config = dict(
    encoder_arch='mlp_mixer',
    tokenizer='word',
    vocab_size=55,
    text_encoder_head_dim=64,
    beta1=0.8,
    final_lr_fraction=0.05,
)
Rows from block 9 of the image encoder, named by matrix and row number. Rows with one number belong to one neuron. Each number is 128 + 32 x the weight over its row's rms, rounded and kept within 0 to 255. All counts start at 0. Numbers have three digits each. After the name is the row's rms in percent of the matrix's.
# fc1: MLP up (encoder.blocks.9.mlp.fc1.weight, 480x160), inputs 0-79
# fc2: MLP down (encoder.blocks.9.mlp.fc2.weight, 160x480, transposed), outputs 0-79
fc1.190 096:056136092105107141098153212096142124131082136084146109179070151133115109123178095130143097139121110176060095109121109082125151078114154122120139119129079061121143091091125137088133102141104130133164131126112100093081140112103110122125128107
fc2.190 077:118069196118088141157194185083187109124116182149164095154081159189133141145159114119098151148101127155150093103077091137139083150128144108105164119134146164102142034086134131138097114168091142118099082134125137120107114122146132173132057116
fc1.191 097:118145113121114144131200196123149136061074140089190096119076134135108124069145108152145149119132088086099064150176082137156110109142141134117125136150093095139136062136072086113171116121099135155190127143146074112096118143140148142140087101
fc2.191 111:177129115113093132152066133132117095141078157197134132124110108115119135132182106153069156152177161135179138129140133174100102187165071125067146167107133152144091113116195148128094102133109111133056094152132093113151128156104150153092080123
fc1.192 089:084162103099119098107180138114172122097096165076138144140100116146096123107200117156215088180102097136072137090090092103152127121095140178105147128152115088118172102082074110095143115172108166169121138142092125108126132124119114103156126081
fc2.192 092:155084148145159146128155175123155100142143130136179077138113112152114160108095123129097137113135100140155088169085116108154119101095202135097158113066135166079124090148152135165122120167099111129082087119140151110066112143089164160147074142
fc1.193 094:036181106124130099115160189122149124121106141079140113149093137137123118109165089140156094172112104150030108069136084100150161085108137139111154105141091076119135108093123134075169083136103131159145116120104127098104127117107103108143124082
fc2.193 075:107098170138150132139141161117191098132144168142153125126102141184128178132172113131102162114099142150126094116096115118134120115100186137111189101095136198083174064128122153159100123184106148181099106108115141104069131145118150122142066145
fc1.194 089:043171120123127140124153150107160110103093132088164090139123119147121109087192089161101080169118089168054110095136101091166153085105154136130146109136090097117161134112130135104182094152126145139185118125088127089117117108097115075117093085
fc2.194 078:135112203168127126120131171097148115097089136181145131158100113164164146099155093066132122111154092128153097087131110166139136162151133105096165149109130158100151085174152138122109105129125138098052088123151098133095112119088129134061120147
fc1.195 109:053165126137150120107163183116145116131136137067150116160085146145132111108139092117176104154102122140042126075123117131151168097110151115125136097142098063123150111121106127086149094148130122144123125124094136103066151119101102091148132094
fc2.195 089:096086166141130154148202184089176125100147159091149132130092157196093158139184114139105201172091156161110107118114095117149147136117143088107186067084149180127122050147118120139087105172077137171081088118134158125096104156101131160138047076
fc1.196 126:070153120086093159122133153101135123073107133088135091144110135134110107097152080144160169160107100190060123113160132087125123061104172118108139093173072081130165109156114151074173083125112121205179091140121103091124121141120094141103110084
fc2.196 129:146120107154159203128080111107089137172165138124139127161149113110121116133106167125058172028169117116165180164105126136100198144137088082132120160126157177170062142113117152139099168135107110130138112135157113150131152126165141171102135183
fc1.197 089:061216078115132119097142139084176140116111162090172119156096154149090130103181111082168112158122101156054124117131101083162127106121147121104144120134081074144164103099148116079138097164105157135121150136106114114128126104100102098130104095
fc2.197 084:124114117122148104125175170129169149141135150172074152132081191171124119106177098142108100163119093132140076094163138094167090173113166192082106134128130106127154063108134117163114106138142159132102142088109149146077114123121149112138092168
fc1.198 073:088127097097113086103210185119175136122091141076140119158093126144127129067154093131150067134131076166048091100167094092162134108109144173117149123169095113132169123060093138091171107159105167153191122122089110097127113117102142086150114096
fc2.198 076:142073171136114137130126193143187099137124151181137118144099123152082143124190100105083124144112151123192096121189145119134065146162133138107140121088150154078140085147166156158110095141147122158081093116107158108098109124092139092137073124
fc1.199 103:048202110108080131125126212089153123118079150098161103158114125137076123081224106092154105122183107172064100106154126104131161077154166150108155116191114090138140095117104128118158125157105138163122133147103137095110163111101121116108096099
fc2.199 101:148104181137105166175213170171136143118135144140135106162085120168153128135170100113072096164182124135169094157127088147149125150101106082091169153087110137078119039106160127132104109143116133122095086123151123124026098142176145155111158164
fc1.200 103:061157124112129107085197170106163111119111134084137121161103133140114105121181099155140090147118136136065119086122103135153144093100149151110136112112096073106154090096105115072162087160115148149135131132099110105082122106097101097143113092
fc2.200 084:147128157115146158155188166107183077121124167121149115154067137176098167144170112139106162150098160143167122116079122118132131104102194122105181119044137174094133096144122127164090148183122145182081100135132157125101121152078156152152110141
fc1.201 083:038121121100138123104169200121170125104103137094154108131095095124110098099144081146132084148113094144026106104175086102125133059114154145104140116156071085128157114108131116076193097142111167149184122131104103085122134155093108110168132086
fc2.201 086:176099173170101163143156171140173084158113139186142105131110120170140147156139089081089128114118121137200089130113134165134110140113130102125183121096120166067140114111154176138083093150132111107075063127100128111086096112083154133097098113
fc1.202 118:045152104113125141115148174081174153115127171089144111148176156145110120120129068134119132175123124173049100104160098106137120072091141112107162114142091099102174147105072133083193076130080140188150108133129148078147099146153114168109119156
fc2.202 110:117077110097136138120105145177156152173173161153153192104164158149144167149143161098078129076107186112160190102119177137136099203188121112093156107084164202189088180111099158192112159163174136115071099078141127148126126159177133127128125193
fc1.203 101:076177098100130110111171180063137093119075127080135106129088143130112114107177110148181092181164129186080105108111113079127171087128135134080129107138104068118132105092100122110139113144094124183134113141106109097086157100082127116127103109
fc2.203 079:145077162140126148149153163102161149082104174125175135178102150169146165113181143160135171127091139156175107136103102074127124128104157109104185113103178177080126068144111087182082170176061144170136112132142143142106144169136131140153092113
fc1.204 083:070144075095129122109155176096147113107095135064155109177065123132114112084168100130141100165129093186063110085143091071152120093122152135085132123149101087145154068094118127086157101148105154160159127141088112101125123108108114101119096098
fc2.204 076:146085159146102100143150164127189082160126166168151134165086158174090144122157102118098137137116128134187120134121073132132079151156150126101180107130139178093165051130160098169086105171160145130110105121114148114125133094067161101168105131
fc1.205 093:033198107123117111108147183104148103132102153083147122150090129132111111109192093135178098162093095165038102066154088122144130105111129140108128106129109072122153111095141105092154083137107137152153123120104118095081116128100103103123107111
fc2.205 075:122107150152133164179155160127216110133125164140146127159054152171125157120154107114086149148127157159167077106129111110109110138111150165146188089082141141095149079135140118151085111167094151161135108126108132096125105126077132134155050114
fc1.206 092:092189136120124122100140141091140132106091128067148075186102162134125131091198117138110052161135100205078092120123116072158108097134154147137147133148106090131143117069098144100149108145122128167164123144081104108114133077107129074127114158
fc2.206 077:148094137176098152114185136120163130064122155193139139178106165158177129088163139111185142121109111133180109101137082149152095117116169091090146167109152151073167079142136067140091132147093149100086101134148090154092091134106126115121133069
fc1.207 082:084138143103130092090165172156152135132100155093143138144073139133124118115131092134151102148134074161074085114177092115139121131118132162088111114151103088171163084096070128083122115133132134139216112122117084111126118122120135103135128069
fc2.207 102:155071144127135124138104136132197098129086182175126137123114148137049124131209054147081126098085112158167141120180103127111101165145093139102163142120124132087128106143176128189121071153126122125092064128111158073123101120128151087116098110
fc1.208 084:063104114129123113100171171111152121075112137107138102182089096151168117094163085151135112181118134207050111105114081160161127106091153146092154126152088089108175082107105106082141091184096163151168122166057141085120143125110122080137060099
fc2.208 081:147102168121088121125181113146122126099118159122132129113104123149083141096104153138178114091103092160170114150090131077104138061081107076108119193137123144077155120118188118156111166152102126127079134182124069145069169129091109141142098120
fc1.209 080:084150110101118117107157172104147103120091153091134101171087140134114138100204108115152068190105105216073099105128095092167138101124145149096135135103112086098167090078123125091159102174105154129140144136104108102085134097103125098111104111
fc2.209 085:152089172122143130152188172100159121106108137172138137131051151153100107082137113168153102152122079161152098123130099084131067168092149147099142138099143119069166049126169080123088123125111138144094116103123155122107135152091145144154071095
fc1.210 090:061170115121150105108151187123153091133103137083137132151115131136114103105176091129167075189111069178052118085137098080159155107100136132091135113147091090093154127088099116077144096146107150178130123119101138107103140134095118113158120125
fc2.210 081:143105172144154144136150187123185150108138131124194120144105143168129146093156134157097139162081121151168113107165094089118103107107151141121177117081129161107131083143131078174129144154094109177117091093126133121080109179117141121170015134
fc1.211 093:061184124113120091082163161045175142118105155113141126191110130143132125098163093158131087155149097156066110088140073094149096141131140148082154139135106086119169095081109082106139108163083163126206121158102117108135127103130124113107094132
fc2.211 090:148138123119160104115182125143142149169174140135122139137078182144082131085166145141188136102126165136176137145083127064110086168061123093094132124148188135116126032115168085151132134139111117035083112121121187139128109124112116101151069147
fc1.212 138:073082146101132122113126127101155157134145118100096148148135157148095096085198072126176154162129065168079144095144068087145126123104151147087127088185096090139163125157101103075146086113082107140155082118123124085116113156160104141102127145
fc2.212 141:125150158161160139127058106160111138171206150088107179140182158114120132095127179149113126112109125127144158153115091117114139201140117084136152154098202192182075151151106102178100186144114149115166126152126132175152117140104141140067094133
fc1.213 143:067204094069118113127188133105169136103109143103080133150171161130074129078102084172145143146100024128062124108101083034135128112092133151125157117133099097087145154134128111089137096144102161130120134129138112105127135181113118146157152129
fc2.213 150:107115162102191141097055169114161153242154129168159162160157125131125157097163143053062110089110125105129138125157133044115085174128109225127143085138169154127108155126114118177109159130126141140081131089125164139144153095085150066150109161
fc1.214 150:100151090103117134095137112112097102124125087042086098122088132104121090109148112156133109126104099142111120092108104120128120088112102114117101091131112099121100121125244113099114127098106095126132080115099103107084113105096089103106113104
fc2.214 221:023109095147126139145145180133175141128136167249130147130127134152130145139141138113137148115142144139058140055142141133115124148138123165131144000145151144131157122128122120146137140147142156112085157000134131128151152136130120129167125148
fc1.215 093:065072098100126153144133169100126087097115116070108104183122118149136103080110107140188155154154109182072149089169126107167116107144173120100146088170097081094150120157096127105154115140116106206211097133089138086140115142081092126074073084
fc2.215 098:137072134141104140118110185135092112132142101068135123143142155155128154103147134141103092162134138162164095151174107137144129155110167054142194148048166171116118083090179128146152161160126123168056090161074152164066121089146165107084076126
fc1.216 095:051160083110133099095130169091150127124082141081122127180116164147089136102160098136157091188098106164043107087121073077134137107096142125096136117142106082127156120087125091093150106163101151174120131140088117103103117120121109113122105108
fc2.216 082:150075143123157135167163154107191115091111174155138131122087167189130161117153137149113125151137126141157080127106119088149082141125155170115190119124137152102182084118148108178084135172078146139136121116123146128092133143094153139157086165
fc1.217 094:112095127112126126103173155097101115119076101106072094213060126119122112098170119136106117140159083245098092116130108070111171138151146121114104096131121110117097066094069121127138119082106088162214127116134118120104116097136103126107136138
fc2.217 110:179090107094093121120163162109139094081110144182161112181118131142104130098179112180149119170128104162169118130174113117151115108099139097121135189120116148056142095088143104118077111144080131107123082218124106137081117110097140122119094033
fc1.218 105:065192102122127105103143157069165126117069161101142116145175134152114123101164089140104105198084068187042095091167063077146130068078129106096156133131086122109168143097129087094178102163080155187116134133098111097142099115109126143130123097
fc2.218 095:170110116158143159116107148187167177167124153175170156124099145147130158146120135142085127126114178147185145097144143128113114166155105145071144172131136150155134047094078119159086141151084140125143087164151144130090137154117125125120077148
fc1.219 088:064163102110143106099153203093159117125091158095152119120092136141119113099194089143145094179122085180061104091138086091155129093108134147109121102134097089093163116089134108090151087141090155155128123125109118094079113130100112120131111124
fc2.219 077:150103159145130160153162177133205121109121173145183121138060132150123124130139118164101135169102137142169088120135125087134102111148149176107167122108130169098154079139148092136101138163118141162130102099105115103086113175072108127174035106
fc1.220 091:053235110099129149129126178143159162107087143100165116112088142133116102107132067127109096173105076163043113109222141103151098106107157113145121109146059090112153091071125154089166091139146150188160118125114114095089107128132103101111136110
fc2.220 073:189125072144094113105183125095150144133104117169135107136134159149232119187107121126100168137112179116168145110168142184158066144167118123139117155105103138128117150163142131123099132126117120096092105122132101129059098103148122143123201140
fc1.221 083:063165109126146128113142188126152110122100152068164130143087134141116123091171090140155064175083083178050098084141084082143152091106140156115138117154102073111154108064133098085164086156104142141141122133091126097090141139103113096144117103
fc2.221 080:144085167163129136151156168073168112116107157167148108130077146170141125113130100136092139139150117154140077112140122124123104129115174150130185141114145157092177063135152139153113127168070151126110119110100147109106093152109137114138035104
fc1.222 123:051193104110108141098142143096123139118106147051119092133104149117124102105113089161139121165107079133066112087142086137122113091112117102103113091113103090148132143121201096072144089129105140132136108110109094085062114117106091111130118124
fc2.222 160:074116096157131155159142151173166140160158141255095166106146122122146153158142153122117144102143162108108132101102161166123126154137110165124159043134164155135136141140170143145115150127160132112076128046160135144148117126130145145144145145
fc1.223 090:079142091105147110108154180114138138122087157083141131199103150147099131078177107152127072205113067218076087091125086077162116111100148120105134123132118094129152109062118088096146101163104162171145136148089119115091122133124129104140125150
fc2.223 090:168120183129127144152113114135156124078103154184131126139063163144132150072134138169149111157132130149180089115115120109129076121114147172137165150131150138091176067124131132152070151169111154133146118137129111143084126115084137124135054100
fc1.224 090:089098117119151089079170183071135118119118128097121108202081144144130122079143111147154098155139115201074100105111087085129145108128144129081138138158123080138148105066118085100164098143091146152171134167109138111110149098098122105119107136
fc2.224 105:155077150138149114111172147077145144147154168150128142139085145158103136071116149132144104143119109136176106132094120058133097146108150103100168138158192167114172064123141104176097165156065169116104123148116172152087135159072137121147044065
fc1.225 081:073167092097123102099161149121143116108091127074138122183079148152123120066175114149137078183120077198050101100108083100167115111106148173117133125153105091124159099076119098081148112161110154161177144147087108119115115108112128083126111145
fc2.225 086:166075149139088121146135169135173131110111156197147134131086149152089156103151122141099111143104098134200097128119118130121074157137131171124143141127148143070179045136156137158095120147136148107122114110105131124112106121092157097140056097
fc1.226 126:084148160118153116128194154157185109148144171090139149126093138136076107132132085175164092199098076179077106079128091118164067144108146155126133133130118056120174093100094117099131087168143161144140126129128130100108099114088101122185178100
fc2.226 126:167084089135122133148099071147132131169157101138074150150110139139107112116108108093116176060095108137171170109096118105109105147120135101131101184144128160181070162125133123142110146124146145078086100184141076120092119092171158125059196185
fc1.227 097:053146095126130071111166171118166111116097123082113128145111124140091111114194086134159110183107088149047124079137097095151107099073124153121153111143094076102156127116097136083155080143115145190112119119086132101111107137100109108152114102
fc2.227 079:146048165164151154122156169125214126145119179123146107145142109174118168136160094127103174126101139149164104126155112118138081158084173146127157115121142176104167133128127101157097098187127159137100087108128136099117121124106163135158107143